{"arch": "vit", "model": "self-supervised image encoder", "dataset": "cartoon faces", "train_examples": 203450, "image_size": 48, "crop_scale_min": 0.2, "horizontal_flip": true, "translate": 0.12, "rotation_deg": 5, "color_jitter": 0.6, "method": "simclr", "norm": "layernorm", "norm_position": "pre", "activation": "gelu", "mlp_ratio": 4, "head_dim": 64, "fused_qkv": false, "bias": "none", "qk_norm": true, "parallel_block": false, "inner_norm": false, "moe": "soft", "num_experts": 32, "moe_every": 2, "expert_mlp_ratio": 0.5, "slots_per_expert": 1, "shared_expert": true, "patch_size": [8, 8], "conv_stem": true, "layers": 12, "width": 256, "positions": "rope", "pooling": "class_token", "projector_hidden": 512, "projector_out": 256, "projector_hidden_layers": 1, "temperature": 0.1, "residual_init": "scaled_by_depth", "optimizer": "soap", "beta2": 0.99, "lr": 0.0019, "beta1": 0.9, "shampoo_beta": 0.99, "eps": 1e-08, "precondition_frequency": 50, "max_precond_dim": 1024, "one_sided": false, "adamw_lr_other_params": 0.0011, "grad_clip": 3.0, "gradient_noise": 0.3, "cautious_weight_decay": true, "ema_decay": 0.995, "steps": 6700, "batch_size": 128, "epochs": 4.2, "lr_schedule": "wsd_sqrt", "decay_fraction": 0.4, "final_lr_fraction": 0.01, "warmup_steps": 330, "weight_decay": 0.0, "adamw_weight_decay_other_params": 0}
Rows from block 7 of a small self-supervised image encoder, named by matrix and row number. Rows with one number within an expert belong to one neuron, the router's apart. Each number is 128 + 32 x the weight over its row's rms, rounded and kept within 0 to 255. All counts start at 0. Numbers have three digits each.
Before each expert's rows are labels from the 100 images, of 14976, where the router gives the expert most weight on average: "lies over" is the class under the peak; "colour at peak" is the nearest of a few named colours to the mean colour under the peak. Only what is clearly more common there than usual is listed. The data: cartoon faces.
# router: slot weights (model.blocks.7.mlp.router.weight, 32x256, trained with AdamW), inputs 215-255
# up: expert up (model.blocks.7.mlp.up, 32x128x256), inputs 215-255
# down: expert down (model.blocks.7.mlp.down, 32x256x128, transposed), outputs 215-255

# expert 11
lies over: skin
colour at peak: pink
router.11:188094179159169121123113148145095123103091089132133119115116096098151189197115126131138136072145137081059147136109118090071
up.0:137130136125137138156069104104133093149121130119133070140042151117098148145123153173094094135148151116116128167087155168140
down.0:147135152094135097102185129116145136096164036132141174155128062148136128141112103135094147165109118151143167218088150116128
up.1:090189120193108160141112127155098147159084090168080114124100171138109132163166112100118148140096129158130156164114106108193
down.1:106196136105110165112145112178151127125158146100143168130117158136112143158097128173075105104158108107130099178082129151050
up.2:081113106142147099169118107133075084100124111127130130091110175110163193184122202116158172151104127216086135065120185118039
down.2:137078117117171101098160091113160170127194094159099147130097120098101152141149098150164137128188171144104148142107111095116
up.3:044139127114141134077077130120161109072101136125170117139089153110186111134091153157184094130138150106199135115154119119157
down.3:193142105114141121110108055115164167109127110147144124091143087111131149093159116111110035114117212197162127084192080097129
up.4:134065196105079110130142155141101113047118100127155175085158129133153133136135088089174074089156160114117157159150085155112
down.4:115146129125116109154146138075086124152140141149119128095134135134172101150131186109158137146107129107122151116145142130183
up.5:121151146134125162160150135080196147179117115120157161128128123059167155157088115162116166153114164060070101138072162123117
down.5:087111118159157190163136074131159059127163070098131184066116092191108063159149091175181077165143122189114080142157155140115
up.6:097072110156120163115133075147056107115121169126166137117131079081120149140127105095149123133123113058124102136150125155065
down.6:162104215127094167108112138145078193096027088182148136181104123174162121167156149153076120129153149186081145136154127111158
up.7:093083061067149176169136094156148112133132154114096117084128098161199146152148048109177151152172122209098120161164094178137
down.7:083130142103160161118102120183086189144197175143149176132065086164082129162060144126181145077104085085067173122157192081146
up.8:149100131177117086103155103081170149075148107083124134130182116111139155105098150103120126114143166155136174107108156059025
down.8:114125117105183123175142132089079122174113107129154093081070086075062123067187131130157133131104103147111162202090086109175
up.9:121126199109111122112155140153135111099126136164121090148153087106130121141154113193147146031225182146133140170122038166129
down.9:123182164161121146167088114086162142134151162153113191081181141184151177159191148172078147125203188152107095067120170084126
up.10:129155173108165110165150111132128103166105108121100089112123189160105130097176115148096094075159146128166139255095138097142
down.10:105072189116075098145133173067155180155103114123177150081139095127202202164092179106128147076129139130116114107132122102134
up.11:087085122177093124123193083155156115101110120153125165146078076140102118112145097115137186158064143193077126132112127095140
down.11:117137124087109172115136135120131211152161160161125146117120117112102167169188074111134113158149158124117170160112145168147
up.12:156141128122138161072056093150147133139186101149115127079198132052078068151116147168141159113118109143165125095142087142153
down.12:057128120146123106161176115162108107078141109145122110171126226083120095105096198083191106082103121177143119203174120116120
up.13:091059113138100105229119133159153103143084110129121143120090097139110131145143150133087192121118167147091106136126079136116
down.13:088203096125151096124138148166146109104161157162124126084174130146096086127176095156173138207156127152114115084115085140115
up.14:153114140112173152093133149115138135095175173134174131033099080114096126082175161185099150162150134125145118151111190104135
down.14:064122114166153085148127148101097197131137122086095112161168118125173128154108108142091073120112152132137100166142101033106
up.15:087113099117076091069161140086131162113122131156163092158109110109168172109170120107121133102174087119131145099096162079125
down.15:152090057133120116126175108081116181154125121071157070103112123175125090073135100086107099132096180117135129171148151128112
up.16:171134086180104196134145089080127104093190110139100117078112075119187197174072107161153162171099114076181151121099174133122
down.16:136150125103100103110036135187128099171141115125145146147131114115200110154162140145093147075078127152107147098095110139137
up.17:112092127073131154107195130107190178086151105115142140155135163164068089144102140120067074130107145184195153118086144153159
down.17:168148161069116063155107138154158148150159082148141140097101131094064136164154096111194166130087162109122143150121071100186
up.18:135139117099066136124161095142139077150120163189152114162162083110136126055140101150069124175159119107183106147172111138109
down.18:079121139139116141163119133120035150136176088153102130133132098129117084085116146178141128148187125133147105155162124200127
up.19:101200079086109128162170105105126127104101101181133117127175158151155154136044110153128120134139086150123082091137125071108
down.19:039145130162148115127122108134156145104154151171112177137155184093092080093108127140169163130111078142097118094139178143146
up.20:090127119118106152163117134186106152134137212103118133193184106136058157171106169135136090097163187148151078043157126126120
down.20:130157146143128118104126143129080121153134096172137132094134104124115077094088146128037100174101108070180106100150117088163
up.21:152119166061194143037107134173122164113098117107149122092206114139072100069191111085115088087072086096101180138111107144170
down.21:100094123144132160153115118108171135124111135119168149100089150107156129081125116101132164147124095117175134090155147210097
up.22:139116129069190119141127148108144162193068203117116136164185128172129086153177154121134107197120060083101130140118138174115
down.22:111092198152058081119158186121058112148166097154140127139106133101193142083145164190156141097124164151140115085114154169168
up.23:103121122048189110140106143116096111176101111079060131112145166125121148143070161108127111121158130060133091138125179099134
down.23:118082135078152114066109184137133164163147129192105148113089126170135197105170110080170129112135150117130166145151160104156
up.24:173114148160113117069095137113155109087143173036137124121152110148103136136135162127101110138190141158125115149152118113115
down.24:143174170098096083154188155106124145106174128133140120190133169153078164090159124135128130110074072160150146109142083162106
up.25:175119165156090127143168109094157105090129131140155123221128104075053133134138113168079123149130175132144142120168125127139
down.25:133133148186056096166127155115109152109135184140133116168159134165135114150097164111075141124126094113132175083148128110119
up.26:191128088086152093097195185197114128084097101134165155097092115113138127117095146127155120136137154080107104106116187136163
down.26:158093116140137134171151113116131132120130102151098127160100030069100147101140149127194091119161183120120092174112129121168
up.27:159103095111094177094124140138134134116148121157103063091162124105162112117117128088085093105111143126186130164156186151121
down.27:139120102123165089149170098080151101167131162136126119123153090159148128156123078128152145119134148146118151114172130083143
up.28:192180111095106147168099146164130060140079177127120137105067130146127129131096171167070134111146076125144187098131085141156
down.28:110149072192117152125117066108161164135123163096147171129143150142148088087149050154093128138158095150140126112040143185103
up.29:147123158102123110126100103135179059153109144104067126170146187101126161130155079139142094123085112148078131095174106083176
down.29:113153125108170134139108104126181122149097151049160131119153095132141115137089101059100144175137111064115173037142155164102
up.30:147124170111117113107191141118169127134135118171122103174117104133111169106141160139127118170116109089159090125113143094096
down.30:179146119140111108090137179135080143151125200140178121127168094182080093125093100104102181116112087109195189172178138109146
up.31:108110088159105176099127061141096160158082148171115101092128116086164111091133106118087121138209199084137128139145127103092
down.31:182131127118117140168184057153170155186143172085188064108201165125096205132101098089071108122092176092095077107102167151111

# expert 18
lies over: hair
colour at peak: red
router.18:092146162114131144114138070149074091146143166117073153164085110127135070098084136113106129189130131119129086149073120124154
up.0:117103151106122106133136086074126164113135102171114171160212136151150084116106119138039164164123103152105160116103067071096
down.0:150157125122150138109194059129094140115068141123146179148102133092169130112154160095092154089162090097127150084143125162138
up.1:105134129110086128119129119106105109186095133160151057154194135174140173068126132213121092143104126092136171111073159134140
down.1:125143147163112120210157095179101091123152060133099071095060164167104117165164098185120085205144162117125102132116139115124
up.2:083184060154057186144154169098137105166144167114149069114109133137171124149103134109166174134143140126158126057159144143092
down.2:110091110125128111077129105134133101090080076193075148106099159130162142134078117156148123126091178084143079115102137106103
up.3:199121152142067116109105119100163145116102132173101145120106127165144066158092112109170124111131156087146099219143152170135
down.3:145123149098177114081169159103143099149149159067139158085197084147151142145140080101084124112145082126147044125144082144065
up.4:130141161133122119107144153159081121143081159121104105173081101121104126105172177131150152118145092106188095104153111093134
down.4:087098144113114124181112053070129164145131093149154110108183102115131097167111074126141126128113077085142191127121094117099
up.5:170164109164143089171101125133121124098097102170137093174149157100099089171124131113066170147099174153147205141133102147122
down.5:197110111141091140134136129182187169136090185098077158114114130163139069119107177125130073100158133111040132172156115119127
up.6:129135117119078078136057128105147115150146107115089159173196176179126132105144131113134133126136165114120135178065116159124
down.6:126111134113135095127101127103168127136141139149172103039123151160176134159124102139090119103123134116126160092109115196094
up.7:127114104145126088129112076133071214112188156112086164164136045103102145161140107095157158157103118154105158132143139109118
down.7:146087125122141169143132180100161085165091100132149144076213126126094083098131108130080133175093103134121130195112145113155
up.8:133088146130098108119123111136118104142101141107144134174126141094089150151111058188112146128116101045153127174094191106161
down.8:083120123147121073140126099117117049110109131158117163152143127171174176196105164171155145151202037142119105170152124166105
up.9:141086143155145170164076092115159089091186138154157102104103112142112105105125110147091134101079073142141107160146101140135
down.9:169091152131135120084123110149139128064172125150147128117149096114069133148141116076098096174131153113197085144117079088163
up.10:153125123156103084163162143124136101132155127157143147161124134112161109081111107137128158097116109110154122073066119133092
down.10:157141135100135133121149187131158164203128084133175210132131054117160101081139144089083119094180146129172111151112078083109
up.11:108182113156168119130132105137092114126130142090099169131139120124089132088151135105106158152096140085134076149125125125113
down.11:115148074080126152138196113121144153082082174115158148118126138140146149123136104110143083145103142127110111121163144111135
up.12:109080145120107204132090138172116165151127134170110174143088193129122162127122138150118157057157165110128163157129051221100
down.12:112077124125075091121134117102148156092155115184164107118118144076190104148147178124132171132120153156169136062120121194137
up.13:126115106121122117117151184107110067110147075086107148034149099117123088105126140161149158104109137141129071128082086120193
down.13:144130119216163126174091113116082106116186111143135116145130127167151160089110109143160125109112083105074139196138085111155
up.14:071141092114146108135146090112086064120101072156166104133131086151157102133109102128162120161094131140157165139199200146085
down.14:105169129127063110091182089133211139098138114155133118138086097103166109133123143068157093136123119101112131136117090128115
up.15:198086113078138152071156116042181166137171143101146139147106169153103055175111137153105072136101170079111112133137106161121
down.15:121086109141165107118194119075130142149174126085103126118078097117141169217170124120148102056114119126125140199074130096142
up.16:140147093100154106150079187146101182114058110139116104109081102134076108101162101108186112181116090144122119150157060128112
down.16:097184135185141130105163153156172140070104144099090131097094143165088080122138141150155122153107145142107160110074054093101
up.17:095095141090148142108084121124124157087150131150091104131108097114114135156149129145111189086080089137118217174177155126168
down.17:197114142129161159152138118131181129142099117141153107182177117146161112126173128109088103133114086176115160101092130115153
up.18:131151072130149122126147109144148130100100077072072142106098105138124122156113125143126150169148208131130088131137100159148
down.18:189192135179093139066146139135109096147136118153093112128090189119188149144093136107123099135156052119142133127139131165162
up.19:172138154105151155167092161104064118148123134076179033133118166139154134074081123103145140061122224196115118138177078157148
down.19:190088078127077130131099162090202132059097108110120172117155142102168191160181084127103116130125096124143122079143156140115
up.20:122157129131199128133066136133120110074126168142167114129128122156117103103200168140113039128217118104145090134162162146162
down.20:076179128118167078176154080125126111100093154106134142150140104122121125161114094137135121151124176105160068166097049211076
up.21:138124184145173140144117065103161120144151138118101053199098156135174119112097101109108155117144129155179099149113106124077
down.21:160131159087092117119160051103133172129108120109111155117141144097073085125154101112126111104167133135074121176144144084192
up.22:181152066121126178159114114093133165161099204070124014115075138075175087131134152116114134133136123106141158076082091067130
down.22:121175105098141113103099117147181067127088126146134137096188114124109085145083161115119124112114137186101142144122113111086
up.23:082140139144139124098171087107120119131084100175112106099127090176113169154156164104101115100125125142163118142107164141111
down.23:113159109135089067067164197157158114141111161127193170114133121161098145084108127143106165124071140135153104151107144137182
up.24:108125066084144140124174090203127165137122192164179084085091117154150131131152088059144077132120133144120122109127111117126
down.24:095155167088131084130171116071120081159151152093051140148135188065086087195139164101130122086110081118168117097175111085132
up.25:120164082160129036170153154140077136156049111097140121119049134108144136183126102129134088126113137189140074143123192168109
down.25:136143147066073107163129125153116112151139152108165094131080144138145119147159108098177151151148130186081149121101177121094
up.26:182130191043156113144171115112153124164133146099152113095089093176151101088146113093079068112086074136137108136083072111136
down.26:105167207194172164094168127123145136145120137097075163127179089128075187105109111116121112148095151094111098099090146156103
up.27:144113143111127132122168141136180116148159137137114111098104134160094130112173149080152216121158126126149187091109157151113
down.27:130169182070148134189102110100096161184086121169046118151149108117104158080143145136133147139150108164097139073122062135120
up.28:095129114114130080165108143060125081094063113128124079122055141092136117133124109117093108139141114081134121149128101115152
down.28:108145130155099070113114109152086131126150159119118116151097115049110218147129081152096146107078144121096139102169121111129
up.29:114114119127133144106129165114135097134145122163181116160117151143102106143175124128116107085091127108111099129104118174111
down.29:113133055080167096152112101099133143135097151106129209157176191124126127118130117112147089117141152099106155124101132153132
up.30:137083118119064138156208122076162133136139104116093166131135134079135082190170083098094185126159088173128161139122153115082
down.30:134151156120081151127117195153146149130067161126105135105139125068156118128076146136097062133180130149096088074137161069145
up.31:168092115157068143164138165118085084085110107102164150078105160029109149106134132092080165133152078146091085110106112117133
down.31:113154124096165168100102134151133131114161125059101200050174142193082128161167121152172111082120106090109107173054110120172

# expert 8
lies over: clothes
colour at peak: brown
router.8:113157141155189160128082131112083129164150160141158140068106087150134110152134075137148112121077158132094119122127127114184
up.0:121118111084171154128142053126167099120110071081169174118112137173109178170119088161105110170086163127130123168105165052090
down.0:123172127048113116129151151196074174091136138124142102117159146160208124120146070128063155091108103101138144152135072117156
up.1:137066121142092138127092116117126042173140103133093113162097123091139153115108055125113137115074051131091132175162199110097
down.1:160050178154197113138155129085121130138151105141067134086140124136112083093168146141074077126090126130144083050119137185160
up.2:112140073123118105114139133131064187091076184109125176149118133087097126188069138147146158185112152127142121092116114128139
down.2:147148074184111165104148084146104134143108116143142147127090159139162134064125128145103088134185156119147108151061122104146
up.3:175192154108141155143133151116168097115096086110094123147151186088142106095160120111156156126131177073112180098110118122140
down.3:097112110138126139153117134185192170139090082112088120132112142069167152110171163113105081100121108118130136122106122145163
up.4:152073106110146115140117095067106192107132151130125108089103102126139126096163125138134150110131122164110150143139105133100
down.4:069131143058141174147157149170088109132119133114056169070086108152136130176136117153142136138161168140130115079166128136155
up.5:113092128091124079175137189117107128137111139088089168160073122104108107139092095096102145116155100148104150067131048187043
down.5:105038147089124170147109099123100129078147091099160125112136088108123117186186150097110105138131097092089157148149133090150
up.6:132181196104091128119124087141190086091080122127112137089122114141105122078123188127106140138167179177102121096096124046200
down.6:148182080099130120164074034148151137086108130159144139161155167137187144119111151180144084124096039192207179141112091096168
up.7:158145145128141104090174109117145158147134129098093142164103171194179121109116129116115097097123157160124121110155110157085
down.7:144094090070098147114062111203166112118101179118098090156120111115175176099095131156183178111155071147078154104134127130126
up.8:123140181145124168145132112175141160145121147172089075112097127104136188168058072149138105161173131104110194178181115127146
down.8:144183185129104045127128110169105156147153158155085093056112175132144113142103114125145112152104085135124104120092140194157
up.9:060171184097123076160141070174122139141112169048206128159145128156160134122156138152148121139129127152102097063106173148094
down.9:099123124242120136088131123098185174113058204057108112174210103076079094154136092116090112064127138122133132052081127129099
up.10:149123053149137139123100087167109062153165079119098149135130086128135176132155193145157151154082167116152149101119135078166
down.10:088155147138127136182191164131187124117135131122124105164099093157091103053131076089126076082126185140090141094149163152126
up.11:171113148094114168123077107135174095099178177166100066126060118151153177155104184155156149054164121156058092132164149125116
down.11:184063100154097109150120149164119106063064082136130124081158116169209107093134114124121154107137155133068137122154108172117
up.12:164143153141109097108161175137162134094128110165125117130124115173098152119176110150126123140157120121139097110139132128159
down.12:149116186133090133115150167128108162137090087112145170099131165107094107122064072145112112108144106105118149194085117079110
up.13:146103103146127084136079177119087089179141148154141059071078080118143113194154154108149101110140118123129194101128143176165
down.13:144130101123130105156136107117076095165168118136131150080124086157147137088079083121109185123161096143159132102116148077110
up.14:163080150062096106137087156134129134081140113121146131099120078109109114104167153104111136176141125124078158085130107119101
down.14:116153089151167129107170119131146157125100118166180143100109165125142166181166133160129168107145134069156087181181127118133
up.15:132145105101166159114149159157087109187086102145058131131100096114138115129148149158155126189107119088155159148079114042094
down.15:174150100143120069147107114151120100125144092117151156075079085091099091076079094182121128129133162036095126125151124101090
up.16:156164131068165091153164114143134170127117112113180075118096163139124149113101103135137139182167114130153090105129105119095
down.16:095143200103148106111079110153119064169182138074157137132123102160206155161112150150071161109119160114099147108133095163093
up.17:120107109147127101164160136140121142190131085100080146169174152066166108187129120165065084101092111078146203176132132130117
down.17:107170157081160124185143139144086111078171105166100196121135146082136111125116120124127113095090105151120102135108145121179
up.18:116148122071178150116092111091199110076076164102101107169122101081101122096098152158129141099101137207134131175130108134111
down.18:079109130114123118115161130092072065145144189110134164140107155104083115097104118142096111133105129138120176126184145124098
up.19:050076107142143162112111124140145124083168110146104118149198113084140128107154119121159173119153154123123158120108160133084
down.19:111143133072104113104166088140115127175147134114099057147136115100109119118165155151119138136133128159133155106128138169172
up.20:179141164166149123142102099183231113107079182090083120127168144109208163153139143101084130078107149133136102101119148108079
down.20:164130142160166088144158078102108153150156150100147188105106101143170135089122041125118050152139149107137116092150082131118
up.21:121076129151110172120102133131136143158144116156127129096185132105149090076129135108081113129108156061112175128095070113134
down.21:157121131125124148153132095130103154149134115125117144086096124141155081158133144113149058181175152155132130109133144117094
up.22:132128160121122152132141104141189139100101079122041208149144063153122128128132112148074094144126194153154089099137126109133
down.22:203154121143122142098158172139071090167128048147123156133191134062095122183093127136116135221132179160138093082113067122159
up.23:106112049177165125099173121131180060124158194132120121180110103103102114128154108119068076096092161126150129112125178133095
down.23:127133098124047170153120133069127076126160130062123106117188159130150123135113100119152113185080142117059073084157142162056
up.24:148112170162078148129145169180105181144157097142138123179147153157083110176121143114156103113155050164125128166123186087095
down.24:079100149114072111125147171173106156100122091099131106097144124155145146173088127153178157158135094142128115158185112092210
up.25:127073080107152119177119094143182099109154132140156185160123159062119209127157133143110154134107095152155133100146101170205
down.25:127093108153158111173103125066128112082162048132114138147111182078133100117095096117122047134129102130102166186132070185176
up.26:136055141150075161094122147108172154118077110080148134123085156150159135186143135102180185129168142160148171104119130133159
down.26:182128097106134157141147124079147108170135086064173154184152147083163174076129122112140158137093116165140164159100131082146
up.27:136168098152201139126112089113130144086166107188110118134158124132101109132128085119157105104111143152116161153123137149116
down.27:081089161126093037120093149139057109065152117179086161162143182129128108140128115098130135084154135151110121122155128120127
up.28:141135157108157152135118150121116153138026109117130105128107145139147158143071134104148114102086125066179093161181058116135
down.28:126177146150072101123222143123083210097125124173108085103082140060135141210145116139139072121154117123155158097183199166113
up.29:132149153099128195171126117149122136115127126116149114210120119100078082128101109154110137078207147141190153126139127125091
down.29:106162123177140151126106110151128103138122129155154165141066193109107104139118107124125114143127084123139047090177110194123
up.30:167160092180121065174074124098123104079129156125167130109184154135125137134112114159201150165113132150095117138100050142092
down.30:202178139104130140126162097139134138103136140173118083124158139088141146147128102118141108148067144142098118089112144107140
up.31:142113135150120146122104107167141123140097206067172120117070112131130135189093121123028147155133174096089125148129138124154
down.31:109126139140102107130140127154171115161108187122105110115188187041120085144129077122151104111116169143100084124148155098172

# expert 26
lies over: clothes
colour at peak: white
router.26:163129170125024098101180151063153127112080109148089185133117129086139138108121121157091124117166163155157127115105153098159
up.0:140172090086129148127085120142138123115103156133117143147153093110102132094145092084126142159133120141073148136090035106077
down.0:199093100139140143168081102112132106109111133148148156138210138109187091086056160171196112159218106104142133121172100107139
up.1:159130147102115139109117137148117177073108106162100161155137116075076132138115116107137143120150079104139168114125082120197
down.1:127142130142146125128153131161129140166159107126138157147141115121153121147142113113129090160101129099154123161138116166165
up.2:122109089077155160070112157113137067132126107088134114138137129091168127128117103120105151136133117041084080099099141132194
down.2:125154114119179071159098104121166170125156114148110125152178130085103074121140102130107138160140105168122106188131162118138
up.3:142096105104137123125088158155164142104138116152153136119163125129133144155098076153181105150102142108121117120135170142149
down.3:160143098102117092159190128146139106134138207088132091173161128080100141085138073108120129096137119154145154079134166113140
up.4:152131167136156137132202127155104168100185030122130136090112077126192137140117139162160123119111144174162200153097140153150
down.4:081138083105152167128131075125122060154108113153136157071166174166124143141137140202072150154141159151118139113145160141111
up.5:126121062127134125115125080135143101174053133099096187207075085125170153103118113128087081127096161144119095112150114155117
down.5:104122148146121109134106116187108129143122120139185091096098157088084174164149206080074128094148097180113081146141162118121
up.6:123140142155112067133110123156144147097154161120105032177175165135112110080161134065093110173159079083161183117065141084152
down.6:123089133127116126175102096139083120109135150079170095168137159115099120116162124073158140207138124166148089140106156150083
up.7:143119075122045122140124175170151079150127125141158162108083141102088144102115138102160096167192108142090155124080106125122
down.7:080106075145088119160181100148135125125111150130142174112108178127092143161106136060118192159102109175100118120145135148135
up.8:136127077125099116142119120134117150082117124123113123080144127113158099178140134132156136147169077154140109092104154125112
down.8:183106166071105189111095139144150154179183159107096088157109154177202123127105089080095109107137159141162161173115117167159
up.9:135178114094114121192110107122141136135141158093145106104123112137094141150114128131102176158146151119128158087137155116114
down.9:047136138052129114106131149103157155080141086183130129055132178085130142117100155128140138111082135148105122142102148191188
up.10:133136197127089130122114121141130119104107130102180128163100148120106119062148107162164137143066131094163137137141202168170
down.10:098134140158151107127141098137144149153082158138170091109176111178123123119076109166115129143172157103146102083145128144102
up.11:094112079073138201106191094142127102113094143139109103173196099165148102137078099061144050157126190129082152149071163128125
down.11:148201143124154129109143139038189149094134129083135100135132141084116159126099131106195141129123041139160104170119126128129
up.12:092049089197073135126059080066161149139152147123092054136147133142197106075123132118154080122143124136145155111140090174157
down.12:178134164154118172071128186133116144172084148174078125158139065176110104116143128141126058117175124121120114135136076134141
up.13:118115097144064131173177102113146108129164179058149168164126160172128100107127106111112190118120141119065086149174105131147
down.13:115129162091144115080107098110110186141175179121124146149062104118128106133098098091119104136143129083127138181094118110140
up.14:173098133163130182161132098119207119138123108201170152108116123148127132140152132161195119164136152104116156083133160168176
down.14:121091115112143163110129126153163115130123165130143172166144135176124126153128148136199132096107156123177170101114147084111
up.15:141203098130133105140070142174110169121097133116158143236113170095128173160094152137093102109092116191119130106184142154123
down.15:081230165167166074117182194115092143124169118152141121140117101081160100165136156144093162121118119164195137057126095147096
up.16:190110121178117154095110157106074163126124127071076094104157156187089148137158124147087162152127119128106098151142122155101
down.16:109089206138056114086143115133062134144151061222188173119141120100110155186114137092104173160152134150113171167110169131106
up.17:119114138136126080112153132120132164188148172113146115137167106130131101127106075126078093090107171109181145147102147156090
down.17:157116086052127136167169072126139128117149123205174131157101146133157101092133082095143106135108097136133126089123158157101
up.18:165118155130136180121129093061118072117165150109212151080119125108136119134096073080104104092119165179132120116124114148122
down.18:127162103132112076106138154130111104138145140197172135080113134113102200129109178163168154085134126131082131120085135102170
up.19:149114135121110186172163102172132108090160155212133188114117075106159114146147160087146206180139180167124103174190177152114
down.19:186168156098167067179132153121087136101166184112113137098132134095207106135106121084073131142183096151126124132120114135119
up.20:114084182178131138127202105182114110116108128125111118098156180064144105121163114096123085101105106133113104133164152179126
down.20:130167147128156155157087121173162149177130163100095143118147174151080102094127191156090146137203108137054132141208150147188
up.21:145174098090131127157112126089116155149134144150121172139199132153105086130127135126119178183155149164128169171175145125160
down.21:141162133165144141101127096108192140115140082110153117104099116100116146185188147092102133106155132167142088090142167128151
up.22:118128125116104138088100110083086133114115074100176142125097119139138187149164121139174160127153092085108125154120110159062
down.22:104151142131122126196120134188134110152142166176164147112187146126177111115129120110161210082175121163078123143161143126076
up.23:131077090104145171074146124127201102173121100067106138150155132121169061099141033124127149129124186158182126177141204113106
down.23:188125119055144116110184142116079098124135146107117158080052124150195101145109132091082138098090171114155143102086095092120
up.24:095086177161102153129121134132120089090127131130126108095133161108087103175154179098098132122130089174118088142141148113147
down.24:097121168087078089132110158157121125209082179106079109135088078108120152111112109086118114065101159137153044138135129089159
up.25:172116073156135119116141102087143142135099166149081166092058119157229125087141100165119120126124178076129169162084169150106
down.25:128147107109169170134100088105115123142155156136123145134133138137110098120176109124074111151106115193142081154174129137116
up.26:104163126139144082116115120148157104120114143124178165091046188135152155127112092134103146160110105158167156136120145179159
down.26:147121159176103192128153095129127139158098090175170077108128143135124115111159183112195140129121127146048139107134189119133
up.27:147137167077108156131099086142170108078064195063110098068144112139126159148159127151101211150123096127115109169120115102122
down.27:073111109097107099122101126153111110135185083133152114096075120036088156112159129144085157100198118106129127111112123098202
up.28:168120118093142183152077164107179128124132160123150132118138150170142135078165058107186160125104120217135188108117126134211
down.28:082178166123128131063085153178092125092202104131117138118090135165085131160158081105149130163146180150145144100097141102100
up.29:094165105108085144163153169139121092175081131175129122122081125087147211056132160157146154140148120118137063099137094161137
down.29:142152103157143081108075146112166104082122174106114082152126169142147087095098150155104141075155100123165132119191157117120
up.30:165156126135091158121087115086128137123137171097166189142111103166171141156164171127154187137182182145135140145122193166133
down.30:149163153136172148171107099124127175184154101131130139129137141074144165137117146100131107137152136090124136138151080110098
up.31:122145094142174116147171202094132097083148143160127106117163163143137092109167090139194108128130092153143191174111151155116
down.31:144113110165123104127159107158164155118059143147118117103141108137078155115153144141104143154140111163129084141119118113164